{
  "arch": "wide_resnet",
  "color_jitter": 0.2,
  "targets": ["road", "vehicles", "line"],
  "init": "small_normal",
  "residual_init": "none",
  "beta2": 0.99,
  "max_precond_dim": 1024,
  "adamw_lr_other_params": 0.00083,
  "weight_decay": 0.03
}
Rows from block 3 of a small image classifier, named by matrix and row number. Rows with one number belong to one channel. Each number is 128 + 24 x the weight over its row's rms, rounded and kept within 0 to 255. All counts start at 0. Numbers have three digits each.
After each channel's rows are labels from the 100 images, of 14976, where the channel reaches its highest value: "place" is the part of the image that holds the peak. Only what is clearly more common there than usual is listed. The data: rendered roads seen from a driver's seat, with toy cars, trees and houses.
# convs0: first 3x3 conv (model.blocks.3.convs.0.weight, 320x320x3x3, standardized in use, each kernel summed), inputs 0-159
# convs1: second 3x3 conv (model.blocks.3.convs.1.weight, 320x320x3x3, standardized in use, transposed, each kernel summed), outputs 0-159

convs0.74:151119142092129099143132137127112133107110131128110092118130135151112150131105116121121108109140123153081150139180110108108096123130147152146103132117128119109138141086104123165093100135133115110156149114114137074112123122092130143161142111109155142167139123161111127104135187121119166108111137142122146158114107125132133190126158119118120087119144122137125118124149104110119163111098124120113128112132135139160129105102130111090105070140123132096164147139113153174137152157116115
convs1.74:124179127182105127116111145134124131157140128139090130123110108134085112112161152139131155131105127121128110134094139159164160142145150156138123098123136130119128125115130111173095085100147129134136109123169144139137132124148121145162128126109163108136114125095157134142147129171162181114098137127151151139099166109133126098175140145120160149146149125159136115115091099107094086085119104110135129132178091121098149142137116120164115138126138079116120103117120137122104064102130115
place: bottom right; middle right

convs0.265:118124132110107161123116116148125136129104155143140140135111147062142133160160102136107137101113100091110105149134120142144115160140122131157123103107084143097136161105104154188131128116145123163155180117107121150113077177116115113132140142167126111088108153128110139138103145171134125139127118088097175115076155139103115143180134125146130123159130126112138116143123165169130109102085132166182124176139135132164143107130180123096095145114107191117103141103134150155145097095154138
convs1.265:135117135124129115103105137139136152128119099095116115101127108153120100105139113079181120087176120114169133164109110160135088134082134157106157166102126138097112118155131119144140160170099126138173132131141151124095155115114122139137119091111102118101176133154138141120132130103127175114121107146127190097170127122137136110129115157153115150132105117115068113140069084134139132118120155123094119111148162164117134148166132114104183124158150095161085102108101093094147131101151134
place: middle right; centre

convs0.298:114093116119105138123165142184134122142141108083080120113138102091093100145149118142129099107128136140149131146138140132159105112129174128156119142132154094162125139122108158115159110096127123148121155122129139150129137068090133156190137125155115100157115136144131153115129131099083126178117113132150109090140120126128135093142124142113126119158114126077109107146133127150134068151126136107098095151145145165158135134070146175106122118119147109112131065101076174115119099130110094
convs1.298:099130127172149145119147168152150098124150163129132177145102135152141126128155138146137160121135119127158109131146111104130106166135147123123122084154188139094098171158125117104159142128109118120129128098103111123119141167135148076126146133143147150115107118109161170144117136132128185142128131121130109183142119160112132121135137155168158101132171110127130100085108103107129133153096110116103148107131172115152143100076139159084133107106149079109130153106133100140109115133101114
place: bottom centre; bottom left

convs0.37:116107142147107112138117125123111163166137137148141095121152132165167105124118164086125089125158140118149122092130133160097134158125150103130121094144124120101111123131137147140096138137184124150127150118122124093131127087092134114137112118118111130112157123115118152136142088138150121102096163129141116149169151150115116171094137150112135125138152164120139142124127102135110160150143141147099118147107147143137124116146103129110129152175141159153161145070113117158149109134108107
convs1.37:130118115145112097108150130126131101110086115129137125147073145103117139174096172139129135121130093172108105129125104107155130153123153111130133167079127141147121147115128147156130210140136118101180122115116134128120125101123130148121124087113094099092172123124122074111106158110127108139122136133126132095094077048123121122132113105134110119140115135123125125143114133155143145112096142151193132159130126135126120146137179128135157142150072103150119163129138133139179150104136186
place: bottom right; bottom centre

convs0.311:125132111120145155109109124124144172104175082160170109143169152112126132135136130081075096123107133127136126119135065129141128118144150099150126157110095099144176099120168129092122136171126118113165110128126136120154128114140113146187113122157115150140106151143113107160152143121118113149147129140103060164173137106111144143135143146127148129170093110151154134154110110140153199142110141146106143140100131141102138137111129140101136091097153149075111113167175089111149118108106120
convs1.311:171103069143159134169112137114158095135147131123122092125101099114115160122131137141118125159094153125111145111072183100114126138136116123171124117138135117106154163116121159087091144120107144144130102132146109152130150141147177109143154130162128079102122135105120120089081117143123146136106156090169150153148140176149096131137146152145151147159136076124132170149145128157126123097139116088143127102126143143107164107123095123096072119127174102140120166076085127112154113101134134
place: bottom centre

convs0.179:144106104112112145145131146156130131122125113151146120112157127131127154140119162165077126109133152136160149109129156142089097134085131127106130136138147124139119159132092095140084113132123095101174119121145113121102154164139082168140132128098088115102150116116102164104157144143116120149131108147140127111115179111150135153144118141146126133108133123111127170119165179117123120129160134133105115102144104115121112124116161151095131147140116139156158133103163109117148140132153127
convs1.179:154134123138099128138123136140133178123116156131124121157118150120166132097103098112154166100130146158136174103148161150147123137146120145127142162143149156169107167126156114161125092097140121140121155087106097113130155137103162160090105105149145137138095134151154121159166152187114116121132121115126107139110149135146152125150142152126123124113151141107120132122164135100111161114185108158118128126155152154146115076178117168132142124083154165143153126154127187120137130119180131
place: middle right

convs0.43:165130118115122105191127173080151125122115137116104104119114122114116126137111112133156154129095128106097121191124124115120101162151124100103178126122125108164103142137133133166111122104164153152128132170153130114129085049083151168181117152064119086108146123113146140121137119134105104105107108136106094128150141139151157151142160161130131155149158139114123131165113147141170098172145117140133157129142136169125144133127150149131171094158099120150077145128095156134148139113135108
convs1.43:106145114129100101139192140113107120151170123118119116132133110132121087098131103152097079133136125106130094140083096127135144108145136140195129108130125128124121118108145085110121087116154177113081122093113101095118154170125153132123151166184137138118110099130148147123145141144113148156129103080091126156114191164089101092079165116108125150149094129098112128119130150122136092141122115136104121177150146136163106146099145118152116127170161143101150156126143123114124130105120126
place: bottom centre

convs0.15:111121117118076140151108136123126114140135127124085112157085115169151166166114149139181168160144143171143127105131155135158141127106139146094108113096095108122160146124079132106104153086152108179154144100142134104131130130130083104097148157125150127104133119100149172146105127146137144168141133156127116139143162118135167169142105094089121153152120178169155113079114112107125134134134170157134174148116179130087138151126138104130148111116126157106153142159137124123111157141130110
convs1.15:089123148144162127131116132158144148158155108123177124081124153106147158100111117139101151156095118139133123156126143151144143083129138130149125165145110090085132110111103117133107128154114093122121216137129142122132145146128141126133124122130140123137118143103117144158108116134095114120142155107097165135158117116123142185119160158102140158155136160119125111123104169170124128113126106113119129112113131157154183146175135132141118176130133148152135126141141110154138128128118111
place: bottom right; bottom centre

convs0.156:098124114105128134146126145107146167207133164164172127132134133089122144152152134126112137102132140123126107113139155135119130134134114118153144150126160112143145131125125131115167118137135134083164121135128140134110160155184172130069116142132126114142093112098140124138143135128166112117133122093124096148127096107129097176116122128137116159106130100141117133155110161130185161072164108147131139086123123123106143094114130131155179138141081108085131140109131101172116118133117156
convs1.156:102161116128140141098167112142120161154067124116115137126104115173104126151153155108117131138154101122122139116116107079118129108092111173117131109160101122143103126076126147137135085121104132100119175167147136089126134122138134101160090122106114145135102107126111064129087113167094150129124143139116114144123114123089082095139092128132123148114107101104122123137189117099089091135118099113138100093147092103147105155152093116146095126151126172162126093117122096113119133103121124
place: bottom right; bottom centre

convs0.202:164105112126122129124152139100145143130134119124125107150135127115157117148101130143128129134116138098136128116097114090111137146108144144156066160145106121178130143142109151147137200097135187135117159170143151114110144159132057143148152152136106066121084129121150133138132099139104149082099140111120136135111156134151089120088109129161103112145144125132141130132103146109148102103114116116133131140098125124145092116087142123059128156137161129128141128131181148122166124096183136
convs1.202:115148092128113131124111142137142195132135144132126114113117081096115124139162091143137139145113114109159136169129126135172176133142145144082119165126113163166128134159140134130121125143136105135150140154130097130132101103125131118209099148114131118126122164121169148120144160170119099090089097143151202108104159140123122189172126106128132108071086130133161099128111096157134164123119162141118145106133114135135109131136131131120097170149135124137117130144135173088155134126173128
place: bottom left; middle right

convs0.33:104131115126159133172114149112124177133090112183104101121110108117156126096108132139159150160101156089154120148128147073135170093125126133141146130138129116146118167108153115084139142152125129120143144137130133066114121130135149094185109139149150133132123146159141136139120111134132138128162106104147168130117135124101095133139133162072135115099124150134115122101132102137134152119135120101082098119150098138100124124171132087109142128117126151136132174189151103172162144097131096
convs1.33:136125116157120130130155128108181120173125135129138109143131131135143164125129151160150122108122140151111127162124140144149158168134160181155117147123153133094169140102149162140150119102142114129080136162114163177142176105141122148088126124109119090154125153090115098090049107109052140135142111133113125122133109143099089110128106126133098179114148090117107125107121150145145131128141155111120155103117157095126163113156138098156120126112120127129132089124110147147101170124161130
place: bottom right

convs0.247:108125104150141141149150117119156144117119120130128110125107115140112124146103143126143136110119163154141151109131122118168171170129143138132100168112117122091119126074079162155103127111155116080109104132154136082155123143127114137184142111134133154131147123169110112099154105140137169148168117105157125107142111143124104157140120128138111145135100117124107147127126139150066121141120155160101112108143112110151125127098114103129131130124116140106172154153120167127147098121129133
convs1.247:109183119130137145148143122120078117100093130126132119133156105106130107131137110120123122128099150135109101104142139147113114140138156145137145095117119127165149111107147167174133146119151107139122116116148116111132149101148083158117144121127145135113160095117123132158106117098083136114110134112170167111086147114121153107105117107150069137125132091127104146138111148126139159109174108147115141129135122111158115126128142142123186167169113184130103130102103117159110167129121110
place: bottom centre; bottom right

convs0.255:123151150162163167116169138132159162103164166099165115178086106151119113144150136086131133165151115149115114125139131135144125110155154126148141093105117141130147162118152126115145106119142143117112133122129144100152119158120174144103127166138161104112102124131162129124146157136135108124107126126108100156086129143091079160146102110139152139128105117148149164117099132117122170135168161154134106086143104166129168092168136108080144111123129150117140136165151152124107166146125107
convs1.255:113154126122149138133121091077133122107121081073147120096161101135136147150184094121182102115143110135133142128105157128133128146121142119134157130131134138122150123089143139141158117143135151133122123163140067144127119124130149150165130157120099135104111113135085113141117106107132148110123147119177129137166119175088149123127116166131136141119118120101148099123097109161099098078129113099142108102122164118084126107117179098131151179123115157099128106160116108153096154159146097
place: centre; middle right

convs0.313:164123132136094129148135138169133112136124140112085143114106135087096129105117161107092075137116135122083092157109164110124127145155138095133140110101131109118109109113151115107091147161157130129151108084122128121110096128106170122131093111127133119180161136142110145146116140182115136114096172150127114108130144163090136105165170131159161128152100136123122158125131165133146161107093151132105129137128139104127125134084112117169168120127135101157161125148134122178139139118134162
convs1.313:086165113097127123161129119107159112136139115120180108126132115132094114136087159130103123120105123121093098107078123096104088159113112084119105153114151116143151146120184101099111103125129117144098153133158146109134122135132116145164149142136135132137155114134132110152106137185173127172127157136158101142133105121153132164160127152117161174147143128109127117103093146149132118137080138154143120151121131112175081092164141157136091093128096059077148087120117128109120107088091111
place: bottom right; bottom centre

convs0.303:121152141145148125108136122113147137119129131134148136120129157112094118144098075079106117106125073145102081141125162179193132127144132146137116144085122097091136082146130118130141140170128131126136106112142163106150128154077093156099058109105148122119139125128111122106131122073117121153093142105092146143138118189122119150144152096117097137116119124137107144081121144154143129128184180158132138154136170112162137143123151091190097122086146110151161106113111142135127103137127078
convs1.303:145141168136109128097178123112144136145171155159122120147159126150134143131116104134135117160143096134088144122137159158105105119128148136123124125161147152104099118145103125151128129118176141142089108095132158102118141152125105133133163157119142131152153125106125108145143144148168156150151090108124103153136136139087104146094131136125175125128134153126199105157104157124166092095105162169143121077122126116104143118145149167118182118127109125119169158129116104103143103139165101
place: centre; middle right

convs0.59:123137143111114133194124116139095119128139127111158121110124126127128105104097131129120098121143119145144132155132126132147158158133143097137145155139186144140103123144162101132125105131116154128104106102118138095143086129115130137125155122124101150130148136131101121163105127086151131142071136089126099136062124097142126136124129124102152111123171154118153105151106130130098124129140103114122141128134153142107146132118130128127109134121104129128118130092085078147119085128113141
convs1.59:139113146114121111080102139129115116126118124141124109140098094125125113165117155113108129132140126124100142157105135153144132129116154114098114089115118138112106158137101105159119154067128112116141158120045147145150142165117154132085130114095143145155106120152112130095149124133157113127139154105161121145142115146131119124095111135116136108116138100129117091116132176120149130137096132148109120145115111110120119162086143110107126136113135126125089134107121104092089115114141109
place: bottom centre

convs0.90:144137101154129141155125162154139160144147150152122106137122126062141131130156137154142155109113126110151114110177135130119148093131090140121103107156095098150126123123143150122123123116131130073142124156127128125156193111125088131110143107136131093133104130118166150142119172124124137135124122146088152086121123096147092113116136081121145125116169130119168100119142128122137166134117111113130126143096101088174169092121120138128157127127121113096119140177201162131090122109156217
convs1.90:155127102113133142159085129152127114102168133150139130116144108088094131138149149139136119146131151139085110101126154116120127148162098106105161136109137139105112086164118164124129104123116107104106125135106140155101108082114124096148125145177137103102113125125118109138110134151116082083112141172175145093153201177137087163089129125139119127141171111163132172121158116146126162111140164125134112119135115146106101142096124163164148104153132134132153154164151128136136116159139137
place: middle right; middle left

convs0.48:136119057140109136114194121159165097103126117103121135163108122137123089151098133094107138167150134116115158156136114148142082154151126087083134122124108162097135140116132110110158176115102088123132156166130146077100146126106118119090102124115143132133155148110110157099198098198097133121125135108148133155171129134114114130180122160117114097084138115115119098117123172174128124129088149155141138121117147112131110119099142106070123149114137145093128119133143160090189172123135119
convs1.48:138195177110103133118088127101087113118197125133129075114148108104098120116132121129144113097131135186167135140161189179159104163138138155112086161149141119160135120135107113135150159111186136152151136134145147115116155159118143096113116148154110076100141128156134174128116138143095173093114080161133167134143125161134125155128129143138131109141170079126119112141105102144133148094144181162180124156130127139125145144168146120110133149129139143122133145162135158157150156117120167
place: middle right; centre

convs0.207:112130139101085117163132132121157128120154106115119124115123092106139119099168119087164122134108142136129130130146154176119119146078126110128156146074145140150126105178119127141117109132125150124113158166125141062158124131129041124065147166124123159134111110104149141145150145114111114081127135090124091139111129137133099150124140122136144120108165157148103104167138114167097130113144149120153140121124159116097150172097135110115122110132124099127115120118113099150189138149137103
convs1.207:149104112158128126110146121136155117094097122129098146124139115135129146118150129165104134119122126154154140110119119135160148088149173115135108170155153078110120154165109104159159125147122101111123107118116131111131153195144128133118121131111138129142096135108112124142159144134134114123119096130106141168163106094123074158073103118126116101077110179094104105117087166111109143153112125133087121145128108128125144115143122119139116123132123148127139132147132115126092158093125098
place: bottom right; bottom centre

convs0.272:115119071094081141186099129106073113136123092097126089155080162131147113138083171126148125133180094101169126151115085111125135152148143137151142124107113123113101135113129081111154150110111141100129104136123118116074094115151124116129116113134126142120148139118127107192113112080104095140097130135122135087108137113164136146177095105133127140141120168145145109131153115102123121080135142103131137152144155145138146148127123136100107140142111142163096133126130123170137113144078105
convs1.272:129125135140123145116100147128115095132174126132137127128134147082090082106137057134104133156121165173114143120176136119146135079157141118113144162168103112112123172087147103104186135129128143062110113117107092121133100142126124117139112146158152104125113119122105122129142138120112101154133071114107145150128130102138141104154126112167105113136112145148116125142138118131118127121187098124080130141170086199115149161144129103174144123152127123088135116128130129108105128139075096
place: bottom left; bottom centre

convs0.220:135159130119079141156105143127155098107136137159142134170079121129136157164098111097082117139117138122154125124125114163137103146159133141131127123138151116096171124125133086137118152149138118122139128160125131120112130120088121125120116106141097164158127111108097129095180134131127133138137169085128093115163142179122137150094114138139114098113163149148140143099099114147122159098151182137100162189126117166113127162140086120131154185114128188147116120178084149125089088160105142
convs1.220:126147115117130122108103105133088104143160105104159120097111129127079137127126114128149096080107108144108117102176166092141145150098110142142080132119101105117135154131103126128119137176199153162170153100149133119124120140119134111108133110100153129111150102147120083150171108126129096135169112124135153138121114118149176117101127136143132132143125124107146112141140104125099124131095159140139110144121140113148112159169113167109155115099110089114153121169132092138150194087103101
place: middle right; centre

convs0.316:133131126134130128226122135158132153151167143144111134150119121134117123155097122132135123147129102136160114142108124120138135180143132130178141155170177135144147118151138121073148117087116201162129099077172143062144104112124129090134109143165129125133132135155073126168131142121144094101110118091117115116140128130129105137098146145115131124118124117125126135117135122110146105107133115093132116120153158119062113111135140137125129119129122094102109101129105140154109123109099131
convs1.316:134143130138120089081116133104131127118162123125072146151112131124125120113130160118150152134153135112142139092145140118155113108166150142114106110137125093116103152073151146111087117065138128108089141138083114152112111158127155142132128129162153099133144134118108130128079106116144106116134114120145103184136099131127092061161157178100137166127132144109110108122110158110165104125116122125112133116140143124123098137119126119134106104154099148110147129145092113152113171112087121
place: bottom centre

convs0.70:142070083140099105100164135129163126130127123133111085139125103132139139133121087102110122099131146185171132101132129152132155147123137140154101097131106122150150158105113132118105087144138146111122118165120124120122086107092105136115106158165137125134110130111133139134130157097145109143164126116166092148168156148137091141133106119134131141114087119102134148121124130110097128155099163155095108128137112105100089143084122148111149133108095145151162150114130112107124133124149095
convs1.70:101134161121162158116131120109100154168116133141118133128097099131103148147101151120164107165130134145134174116128192152145161075152153124115086132152099150157103149150103112144150154141089115126131122154155124117149134154087167142122148100089138142142101138154145139137109135114134099085099129163127167123136163089109132066148168125128135112109094104137145156133105142130107073140138146123161131119183125166162149139130194098169065146128144148168069142098163134127138109109101118
place: bottom left; middle right

convs0.317:132130125098079161149144094139162108193129105104103169112155127122123162096136153127123100099155128097134110174162136109147140119153127126163128130105133146106106119082162143111133114120139141125153098102133115113088132109144127128151131149127108136126129102079083143121134143173081094159121107119066147145138114145135145118143169101104105164147166177089132145102159104157171135147091120125152110101119163124110130129097158109101073130142132181111105126085115162136126150096125106
convs1.317:137123114079156133095171124075130154155096139114106115132172159189149110123114175092100148122072117127145126132126101127093155157134107114135096151110160127152138135101096088114155139094143140141159078127146113130101109128068136103104101123094118117106096124126136160133162104085127116123086164121128117127078120125190102135141140102131151103092171132111128100131115091134152188136117136131155104153131157106130140070084104120123100085164125118151079134138123121156163142149101145
place: middle right; centre

convs0.304:148159113158159094113127086145139107157144135096150132111111112103141140140137104103123133117135126092147145170144108045101126101103133129120083175106132160114145136149132153125127163117134143094142121131160137149119160094127095072151125140145118136141142131115154162118164131119133094096124101146144140125120150136140117144144145103117190156151154152092140146127127136119094134112090131155151155122139148096188154171128135157114114104110104107094098068122123122068124136163160133
convs1.304:121123123118080129118147127143110127091136182148118124131085135132117128094148104128155159132117133182181151106108124113121141088126146121117116143120137116120148148124105142110108087109106137117122102092112147154138103116158132140142094122115127147142133137134141135122132143116152115137138144120140112105151209157152119137133134141165132120108071149171129109119122133079095137116139150074148135109135116124060076130064104143165158110136183125151099099126153165170120126114138160
place: centre; middle left

convs0.143:128198127145106133121124071121171100140117124136149117109107143093114176155103137139147102097082135139135137123110102147125108135145155130102139161095100068085098140102152149162119141156109136094100131137118135153126114137143103128130149109134101088165137099134102197144163139136129121137149118127146181142140152110146145141081162146108133142118110099111129122092131137101120124165110124141162162106133171136137142148106128099129102107094107101143141131143126094106112153172124122
convs1.143:101180158142136131104129127103132152120101129146129154165092130139080107108162121114151078148145141128093161115133149109142148126129135172165083115116141108080118146114107110112098142066186127161148112115142127138130169113097126118101105123089106115130123122160120113117159113095149130105107094095128138156168092114109108087138112167109073119106175153137142143113112134111086115135090085127150094127141085110118154106177102172102166107072105137121168111116108152119088139144118085
place: centre; middle right

convs0.51:163134073117141156131167112159143123145136090118126143122155135130118111143137136148105082127126137139117134132132137161102105115142190112123169108138095151120156146126104140119131136147138151151173151126147113165126136118157112099111146112177155189127139071084087122154139133109123109131120140137118159109126113108140146113123216125151112133135113111164085131137106154135102122147196127114167165157107126146136135158123122099148078124120087159115144128173098085100114105139138152
convs1.51:093118108133112103090185108148117133125136148139096122113162151160137104118113122136088105103157110078096148116139111094095129073094126130115082149143096065109123123092077107113170141083088183155115106162141153082124133123118102089088136116122121093117194160096116109118115096120079138167151108128131128129147116107108097135113098101097114142141119163117163124120118119097127133140072148138122136119135150131135125130114154136112123168137139128110164128083167095155193128154166084
place: centre

convs0.307:115161126113110180012135129153116139101135069106134141142078093120124125128162143150148076109162122105140134138119113128141136113138111115124128129102138106147139138120147140161156124124117096160111162107130126158137129126159182128122138131137080128144112175136144114078136155139104163115148136089127124124148116153141083108133142116138202173122085117120123131155113140134132132117147146128126107172121116122107106153113124064131114100116088107116155156115135137077141123116154097
convs1.307:118088127154143092132185126089152105105124174120099105149147139120128156169140111143137113140131100154128117153118109137150150116104147145167112130128128145143122093130142132131123111143175156149163120113127137127116096131075142110162115118103181105128140140119126159138148093143140135153078131125162103123137142130123155195163137133118154150099124121126153139091103117126101142114119137123139117071159122150194131178131113109151151138111152160126137121148110140132148090170123177
place: bottom right

convs0.176:113116124119109137107125137125156079170139131138128168111127129150133123157166173128132079104165097137150146156152141143133069128080088143121120132113180109114150125114089129133135141117155130122098136126125147162121132094115153133094151140164123168095106142178146150119158114103162139128111151137148108151148110099145187150163155088135123131166132122109104137113125135158108139140111100153144102111083143138137137115129108090137102126131090125139128142076112131085112066148118157
convs1.176:151116093161124108143113099190131117089104128120136115134096132128106143126176131171133118124129131166112100087093141095149150121126114141131110118088106130111141131133165162103125137097175177111133166112163137109113131135134101145136126128110124136128153129156133140116108140127127149132133206130146132125105105118130175114149162114122167135131079137125127154164201120084116131122106139144145120153139144129108123126083166116078087119132184175167144129128144146104162125124167146
place: middle left

convs0.124:154149137140107160141111122159130127137183114113177097125134152155142145143095099125129133115119135131121106118126087100139143127094116115147158119099136157140136120108094094122136124139097169143165145176130097104131223097113147107103116120145091104140108096114101138153118104115147118137083126137108139108113137100159102159153149167132090127110157136123132138127102132104109122115109112109173149155115147114153136165133157156114085126116126109126149092130151095140141116132132183
convs1.124:139140114104126088116113126103124193101126133154144096141131132110122149146124151126122128109116148118138131126121127116118133121137116114074119136136135122119117087179098123113143122109120116124104132134110109086117095102100127125107173128077148090094119163146134153123142123146079113134165094179096093127130082143131110143134148098129140062122142139141159137141159114104151147150123120134142116199127089125130142100115148161117127110128145149106130161185147133124102166145143178
place: bottom centre

convs0.112:131176138166132133120108124168140123134138124156116131109140150081133170098107108136134109130139169151144156091184177138100112133163121160115143133114113149098141135125101113142103124117142114121118117108120157130140138096100098130120117123139115177130138138163145119158116165081113099207145125167131096106121189180150120112124152155122110082123104140140086132102127165137147110148153120133121117125164099094145151174109161112160098123085156147144142144143163124146086148110099129
convs1.112:145088129094124133150124100157158136122154095081136182100101135152171098124137144082157178158102149124103117134180114092145140176133157120159116114086148133126122127156139152091118174123102124155134094149110133115128121142107149149070120146090102150136144124099086111120102094119132125153134152110126097132107099189158154139110099152151109197132139138141179165128131174129093211116121114119114106167118129158114135110163112164072121166118139158123180144149128105153107111113116119
place: middle right; centre

convs0.290:103083120126127148095156105158181114131129113125121138136101106067103146150122134100136112155102126159116106103162110150135155138120162119128119162140133100143134154116121099133146131124143092114138133071091093070135089142161174162133137109108141092127150147161144083058167129163141130123137138124140152136147115171107121136139127092124100157125088117134126135118124171142091168108156166109102091121164165112121117135139118165147135112158114096092111145124104148071154080114139135
convs1.290:129075121097121124161141118145119114119135135145148179144147122105097117149121123157097137112126095089130131141106173142095083136125145100141113119102173163139140123139127124179106130177142132139078125090173138165163158089122128124125125175119122101131142125137125137114121089100119107103145127160154075110109121125118124143122157157122146122149128139105115086124163145147120159150104112132124124107110153131117127124135091130129128103130163134107147077139148116161117095157125136
place: bottom centre

convs0.173:107135088116136098120103148128115113168135112093143146124107131139111111158147139147086112151139159131116142097135109136157106103108151140125135087134182121129125115079094093095112150140107169098124138160142154118125169106115100167125117125136144140112096108137127109134140096091123125095157119144142113122107121136074169121161134107119121116109128131165128100127156121100099134115151102127123133166116086094112105126126103108152122143119103150137180146123090150159138132137136177
convs1.173:133141102107139129127146143117128145150101154144080097150110141149120129136149126174108131157145120136124147160120199156083101086126113119120115113118068117130128116118085094129115096130114130125103133089149148090145123120097115068118152119112144120096122141112148115116122122174123118116102118173115151104126134119130139106121102113130153094094125119142176111188154130088116112159111139172140120190100118120112111122170138179139101115146125131124120114129127110136111165074136142
place: middle right

convs0.24:145097135136127125064169141140120149095115115116123131133147136150139140078149120137120162142163129087122126143155147153123145115119110149189127145156126142129128122169181153178132170155147122174137150173158136124116138146126134152113150118112106107069124097124132118090143130110068121153115148087133114129089089129114203137102152133104097131113150148121121147114098095088122155106130092089140092142126161105133112121098178119080110103133115145103096080102129126114150143113126096
convs1.24:135097146079124147147093125162148128115119104130135105127111109123126135132094134104095104145133122151136138131128153136114130149113132145135150184121103181144199113169126137171150176151136143134137117202120097121123161144110170094124089087154135099113110185177157151150138065118141128093135163146114181137145131122144145133129115145140137128116126130159124139146144168123138142096106128126105152134146124098081147119119131160133122125091136122107153121129104111171144103075081150
place: bottom left; middle left

convs0.197:166120117159136150121111127106121160144154121150094126142124128124115190099109134162090154148083095127168141134129116123142120125140145112113107125101144087128128116138082136121094156094142147099130114158177142059074146085107135137132118104120159101168122111122157120146141138148125116147085115097081163136121177102135125135134171094128144142131130135168118137117103110091112147137122155140102129166092131097116093116110133139096123123127127131112122096160140147150107149120155172
convs1.197:126148122127137109137106141122128152173129126154095134121079131133111078165131119109110120142137095141068156149152186131145125155143134114123112162110119090081133119123128118105119113122146137145100135157132123118146124121146094129169192135148125124127152185116147092143133096090169115107192132186157160116183137142151193132147118153162164106141179105185149128142153107106121115141115144119112142144115120131123095129153131140136106122154120123111187133097092100124126092148114141
place: middle right

convs0.106:099151120102159151201113143095138148159125136168111152138121156120117093143111111144141104117110122117145128151155127120112096148105106135154161117184149096162114085133135134121106109136111155102112149105143156125090119119097145098123134141143124127139086135132126142165132139117151089155107111087139105146140167065152158128123136222139125103137191131141115137153146119116099114132160151115111176123139156124117102100123115131118163145144137101113152118106146083130106139131107120
convs1.106:122113099123140090086085119118107125134117142138142102129126148127100121135132125129110152104104147083102125145110100139081079139144095087134128128142112133073090174108135118101099130104100117105110149140106138082084091170137187137158121119139136109140111100117092100130126108122083148128103094125110127179124133132100100141128099129181135126119098145123160089096133123113084127151150129101133122115122092140131129093130173120135133114136100108127162125132151143128126093140142133
place: bottom centre

convs0.121:151141093119095132145140095134102105151106105121109167124149100121094124114153120123104137129116109148118126116114126115104092169123123118100108110169133128103153110092116096135149109136132153137150104166114094088059148148137098107095139120150114152123108111086165176139166129133128153113114131118164126114118133105107138182146143141129121164139161126152082119093096176164138141133119149121125130110106136147115140145089173155122142124122116138104129106100106135143125107152107120
convs1.121:126123131099121113135114120109119177148128115146119115129124104116161128110135140104094192085114209125152136115200110148133108125096117116112117112123120084131138106131139153096127136132099117111165109137157149121111111133080128159120157101162147114114146148143120140153124144121121143147165081122115113132132128138180126140090130096126091107135096145098119102145114104122174128137131112120125090136101151150149120141181137188083105177161129109124125163134127109101146143129111160
place: middle right; centre

convs0.212:114103139097115151110151165118137136154118127107145165145089181028130169175134143118104153121124098128171099064117116104150129144098128136160103109093114065166132163126148141115129107118148137133125132087101114156141167125122115114168116125124138105115132106169111103155108155110103109113089097148160094114125147150183158120094124110112131117128142105090115157176166110153151094133138131105108110145127155147139150140074105131148191145140090123147143101071118137131118114135126160
convs1.212:134125102133120174158143146131121091145118141144121122131109105163128151137157112111150123151145168106127097162098116106161116131140137121123134146153120102107121136116167139130101142114069132122093111105129171143148125125134180122106120131142154119156107119119134138133126118112168155193149135101105128190114086145072093098138132162137140129130104156152127111118174117108136111163085156140132153113153136083119163136086132123171098122106152103139130113131123096055089143162108103
place: bottom left; bottom centre